A small image embedding model, trained from scratch.
Model: 40-pixel images, arch swin, norm rmsnorm, activation gelu, patch size [2, 2], depths [2, 4, 2], widths [64, 128, 256].
Training: muon at rate 0.0096, 40000 steps, batches of 128, held-out accuracy 99%.
Data: 72500 training examples, 70.6 epochs.
Rows from block 5 of a small image embedding model, named by matrix and row number. Rows with one number within an expert belong to one neuron, the router's apart. Each number is 128 + 24 x the weight over its row's rms, rounded and kept within 0 to 255. All counts start at 0. Numbers have three digits each. After the name is the row's rms in percent of the matrix's.
After each expert's rows are labels from the 100 images, of 14976, where the router gives the expert most weight on average: "strongest on" is what is common among them. Only what is clearly more common there than usual is listed. The data: views of escape-time and Newton fractals. In brackets: how many of the 100.
# router: router (model.blocks.5.mlp.router.weight, 8x128, trained with AdamW), inputs 0-127
# up: expert up (model.blocks.5.mlp.up, 8x128x128), inputs 0-127
# down: expert down (model.blocks.5.mlp.down, 8x128x128, transposed), outputs 0-127

# expert 1
router.1 068:103195114077157141161142148130107118089170138170104140131134123113142153112132133141123100175118091117147131125087113105160163129141127182101151150105125134135164136114121159117128130112121123119108129087124132103150120113130106150152156132122135152098094118069162114112131120140061148108120185111144094145113155138127154129138125116168145111111113150101168151078148146109102129135128
up.16 088:137122116138111134126161152091122127143134141145162107107106141163118120149155098125165095127149143137105134124099116135191148141160118107122097125175138099124151072146125107149116115133133122095101180118184132112119146122145086133146108127148128089105152077147139127134068155164129122136151145138108112129126136142128132115083135133164098107127057136151137114205115137123117123106144
down.16 085:155150137129149147129147149112149102162143127136119141119135075139158120134112101121133068116115147133154144172093114101155090130106160160107156101118125115155118091058089118105138123132111120138108094104154142152130148118108117130122102126114126151109163150132122109118142110158121135106123117123143175144130139128147195188140138111148082130121129120144132136207084103118127130095095
up.17 061:127144118128078103123099094150147111170126115081163136129139150135161132141153106142098118117137080127059132119114137078127189122124120101104094110114124131112189125075137127127156137168131123126144108122133119169138064162150179144136132114142122140138135205156122120108120146150132107128133121095107138131141084125123088124119127134135149110121152146152130109150132130136134111166124
down.17 052:118095129130167128135129114129140167158127126099134135112071103150096119131179157128126075133143181129125125144190199117163136147093145151141165165117128104133118117140103137085121120140119114118100116119161127129126184118118138131134074111186128102138088091111141133137114089145151160109155115163123117135102135105122141115133131144188141136121089121124134138106101128112145131111124
strongest on: earthy (100)

# expert 4
router.4 082:116165130125122151088147136097144090087159163124109133111151123128127157150138141094119107144067100128130132122135114105129149108154096126094122108106140117160153146150120120117140140134117142137133144106116118086113132169153079120129153138078144136089095177144141118183084159191075102120139164134120109126154114180108135124113130136152165119132123141154129182123122151113120113104153
up.7 115:099154131137107126135162167122132111089157095153105130177124129101127080147110131113132118116116110136041128164056087093126144143101102147125119123116130146138085118123172111194122116130203135085136137113140140136123119140121131120135147158160119083130132112116140113122133134114129122140112130095123079139146143123108140141094136137133069121145144144133156127164148131114134142140132
down.7 115:118115128112127150134047134134088153124173156189139121095098159127115162146157153132137104157145079129130138108102065159125148125108141121138072139075124143139130139160157126131125119126070121139124134118111132149124135135117080135142107138175121128138053119108156125132119101110122168121133141148120105105121135090138148090157120143119107105126124161114137153138153149129134127111109
up.8 112:123112115140140139131116124128131174120115111091167125143110107152150158131080172107138107112125159132150101192150185141132105116123147105152158142114145115133057078203100115131142108132137097145132129124089161125113139093119132135132130129175130066129184112112134127121129094107146145149132131093133112160099169132134158136125122127115145112138090135121147143156113138146143144149149
down.8 094:148130134108092145124095132121104152139144130146125128079168092128107060117112132121137110134169148139166129139132114131163155134146129146113063113162140133170071111074142123092141134127110123119142102125111145145127130133128114146115141144153111201116127149138151120127139164152105109115131131120131179109163097137123142118185130116109092124141147161127143135067078132115112124088128
strongest on: earthy (56); vivid (44)

# expert 0
router.0 157:155164137117117136111135130145138113103106162109096104089179119105131154111168147116108163146098136090140107139119106116110123100181110107125088141111117120154141181154106156132113142139135168103106147137087122085151143137121090143119136156099168138119121105145116133160150151168114119135156119156123112117134101167100167110127106104169146148108136109164100167151133153140118100069160
up.7 090:142136122133112129119117087120111135123127129070138144157068158144117116170129144125084069083124146132137127124139174110114103128167143103111093089154115094128162121145161099178099103137110131153111122130201147171111132149140139126139156129119119139110152175165128125106065156119134099149129131091121156150130128115131134115127143142142073131148100133128129098117123116113147153155130
down.7 094:116134113144177163123105112120157139162120134084166139134157163151107157161146126122165101111148116130110139088128078116119125139101176133133135122111118134107131125154078122165111125150172126135109187141103142162126175107109166103111155136114138129150113142141121143095087164115130154105092124160134109132076168065129132118128124102133106126113071111121120104111107112127143114157130
up.8 059:129139128104135144103134123133148134126106103092115146134100131135127133128100119129166182115133119119081117082130004143155137143136117148155152110142128138119070168100120109166124125121169152134122120122082107193129161126136123125105094132108138133124158166156119147124142191128127137084131129095140154150153144117125120131140120125126112141121091128120134152128110141131145146160136
down.8 057:159119119114162155122148144118096144094135119148081126174144145111131104103126197112102121114129140122174100124144138096150129123126120143140148108129126135134126136172207111115132107113112116090169125132116154095111114125117072122139079142099122112118179115093112094129099155125122140107118133148125084108115115131121152120161130135142127132140136134138097140212179112125139111097131
strongest on: grey (85)

# expert 2
router.2 082:166150101143120105129116130144153115194127119110150129127108169139125093101159132163157139125107095089159142099150163102109143113150112124094134143152110158101132151101133158052113143109073142117105115153149123143141124117145139153111147109137142117154112106084131137084095136092110123108148128126134155126174114116198100113154120087119150159120129105140138087143105099131124121144132
up.7 055:100121118129143119123162104092133117109118129115118133117133151152104164141130113132171161121129176125147146120189202144114166135088132135134153082089122129125111144172114126138127115134121131123128147147111102107108106134140163111133159123106117148150178164154113146149160103134141133086104131086126174127144127155134098146060140121088178108086106154117139115106132132122166109109107
down.7 050:123124129133097164130140109082135105088132114135116135190175104132134084113101121127120114129114133124133147157111129120169146128134130129146126095159128132109078127187173133120123109144154139180131119141074140152132080122103115124111190133137132106108116150156143123129078151130132142127092154146163142135130124049155114147137112125115108115112100125158097145091094137119168121144122
up.8 128:115113135145155130133121137076133115093160159127092127114089099119130145147156113106171154121114139133099139066132130112091117130076107130153087118067135114143108132125157115089129132116206109181114125128154133139112147143119097118128090127084117197141096136143110121140132129117124124117121127080134157114126150126123142138144143154149162130158128153095144145074136131128127125150156
down.8 127:123108126120159168126177156147141116135138117119152143085137165127132123126120103123126110141122148132115123115115155090094133138126140122128119123143131134150133071126112128140140116163133129165120176129014123194127102148107157104120164127144126040116116128141122152132092145141114097173127136135133103125103139072126181118116141120146137128121118124138122151129119145118125109103111
strongest on: vivid (82)

# expert 6
router.6 123:077109119151156122164164145093106137127168116137116145135109146155129144176092093136139094142156114167118148101105126164142124157108146171126166116111142129106137108107156112125175128111089078123129146122169126151106171110106135104166136097144105156136125148120131129121116120118110162150096156096129134165108168104144100130140158159127150092134096138095169110093145108119139154168114
up.16 042:143135134112114130115092177108105108079151104138147117153114108131124154128155167126163127125102153114136123119113138097131146124142103118169142126125133117135165095075099112197101125109245110129141131115134118067127109127125114154120107121183094136115118113138140129157099088118113097131125132151134160122140111168105103156094125139125122115129134144115118166130128132134108133146108
down.16 042:136143138127062103131086126133168119161135131105143144127089086084136103125131105131125132126082119118147092114129162112148115130119140128122157135198125149134164132138129127153143128093091138172147102119121144131137150144117154147121188149169120110117162127146145108095074122127125075144126127133128145104198134077134125142139132115115151131125143125137100101160072123133160126109104
up.17 119:135155130112123129125106128139120118100161113152129155139151131098146102116168128141072126115126056129126126142172165150091129125150111123106172143180158098166167162093147125103111132136162156171110131104082132157122161143150155144120123133089118171109181130105136116128107156153113098119141142091135102107116067140125152112176128135111114135152140152133111114092111142128130125137147
down.17 130:118141136129165135129139165127078113098140129192061120143195177118125181143111186133126145106132133126084128148077173123136119127114126150111065110084127123117126140041085129116111138136091125115105151122142108131123133125125134133136109123142121135136112120136124133116141132143127122150130122110127109159077129155128138105186135139134110136132123143114134129086158128122132133134117
strongest on: pastel (100)

# expert 5
router.5 082:121146161132127125139141173116151105137159120082138180179139136128117159086172131126119117142117138136103179168112161122135158149154136110146170102139154148114139115134093141146156142107149135191118125143138108113145109151109087172110137142143110100116081092121160147136096105133108108117107136148148129143144156133150134150056153130142149153118162142132124141143125099107100088091131
up.16 077:117136111139129140119123125125141140111161101161082146085130109119121150123112118111134161121113102130212093072128138071126077135143092185115117093102114108154118154139122125101111129118104128102095145111103141099106208140140133103146107139130129058119109148136143129122131113135129103119138153120100135076165115127123161101100124141148126126134139159156128139107140124134136148163129
down.16 074:110139126134083112122097150149168163130087136078137141070133119146136079141125126121120153136111129137061141137120130106103109121141156128122130120130114128120156085129123140130152126150145137105139103110028113130140153130127114140123148143154129176142141110144109159120157090129128098174134111067136174116119142140170108148132132121127178137128135128121149128069103140112122127153135
up.17 058:129085112143133145104179105120138115156130086111136168133138161138140159137104072131171145088119111136149117171150107143160115152118123145125125109133121127124147095146097118125106096148114083101123130139107133147105191142120112109120115112153119059129131190103142129133134148120136096105108141124116144065133121184119154158142131134135127125149124093200118139119119159129134118153135
down.17 059:160155128138138117137157161136138163088101111113094129116158108118145111142099180132143052132127081125120149120188096139147149127117123123109140118143127143088097109143142132125123139148087130134159147117136107072137159144126118143145104151098108160125167121126115142113124038122140115167127121110144107164147141167163107131102132130115174113139106128143139125098100112138085146141130
strongest on: earthy (89)

# expert 7
router.7 094:115123109177139156081132102108122136108143143161155123156093151153105128166083123101154101164090125149112128101075155175125163150123100141137149114144148118166128069098146086161135123149129118128159130088112141136100135147153147102151097093134091117123141140159163119143099119134121101115123155098106100104143118167138122132128118128106130107171082168135135170129117125124147111157130
up.16 121:147110126119163130139153121123126140150130096156109140143134146116113153133104156130103114087131121136155132129200130094131136114154109115130138100122130103120106152132176118069146137104122094083121129151126137138122118119122194115116157127152125221107137124122127125127040134107137133136106123175120112105131126141137168145104135124157110110117168093169132102167118131148144140113126
down.16 118:102113121125144140134084099136103110171117129121127149105105142141144115140149104129128109135122106127115106078167091137136139127129161098102096134121126139118081178115131129126148108122064127138140126126089140071124151141117173128138151135154127085136153129130129122124097155147148121110127135037117179118137126161139230159157116120127147124128148125132133114116144122128150122117146
up.17 061:117124136105134129148117142104128126135135123110164113106158102110153143118167151107132126129122106131078131114121038129150105126113151106155121157113137128107149119100134142188121124142189104092149125125137127084144143107106143137137114160149119153121154050126116135157154126135126096111117132066132139096134122156133081130080120135134102144144103117120127128169123109140137119057107
down.17 058:117102126135087133115135166159101110103127132075168145140166140126130119116156135115080135147129130140135117124073150119115147142103128117144110114062134141154130135153105121110128136117093134166078109124171137153129073150148095144127120146210125141129123097121134117136120125112103113082156139133130177137153127170115171171120125137137128117129184157113119145085159124128117112113130
strongest on: warm (99)

# expert 3
router.3 082:150126129142131129117115105126116125167116082131147125138139151134123083105122187157187174137156117104122133127134146121143131125118145143139139154118123159128070147111066133092099139139115152134132088131080130161155080097130143169111121114151135101179161094093126134105173107091130141125120107162139185132135116092163083140135105116108151165121150118121116127135122109134119107116144
up.16 148:136125120115143137136160119128124158128099098167151149071097128133134200123105078117153121137132125123135127077168113168163079130148135143137056151100116130137063160100118141095143129140140115171114119134090122094122122131125144127128099116160142111127098157097123133132158120142128143153138131110124169104122117124132091135149123106168138103109087114143130126070126141123117143169140
down.16 137:117102128118141153134156077135126133109149121135148131206129127109117100123114185136116132133118175131121136108148174106131163122117137107139147134179133130169102096217110130164119137157116131133128140101087122151124062136148136132119138122048122064129130141125136132099147144107124089114115141156118118100141092128107165146113132139113124120132126133128117157108125150123133121132128
up.17 123:123103143115092131144154100133126144114123110173094153142111139107112219129092112113129090134125134123137140131103117123111108130139128124126092107121129125131142128164102139136162139112150103149127138131086126179117140143118120114123146123105131247130091167136128133131113138148118087158137125114130123105121145165121109139087136138157121110116192120137110134123126127131079125178117
down.17 102:151169126103148110136092118143119111142089129159151131126036147112139106112101064134129129135145181123113148153169088139108134135132088130120172134090124149118081121142094129108131113122063138109101155145144130113132125125135174120120135108174147094113178132127138114134142146127142138119129131130134070141157128079149170136135131114127177126138116100143130124128134127143160137126134
strongest on: cool (96); Newton basins of five roots (30)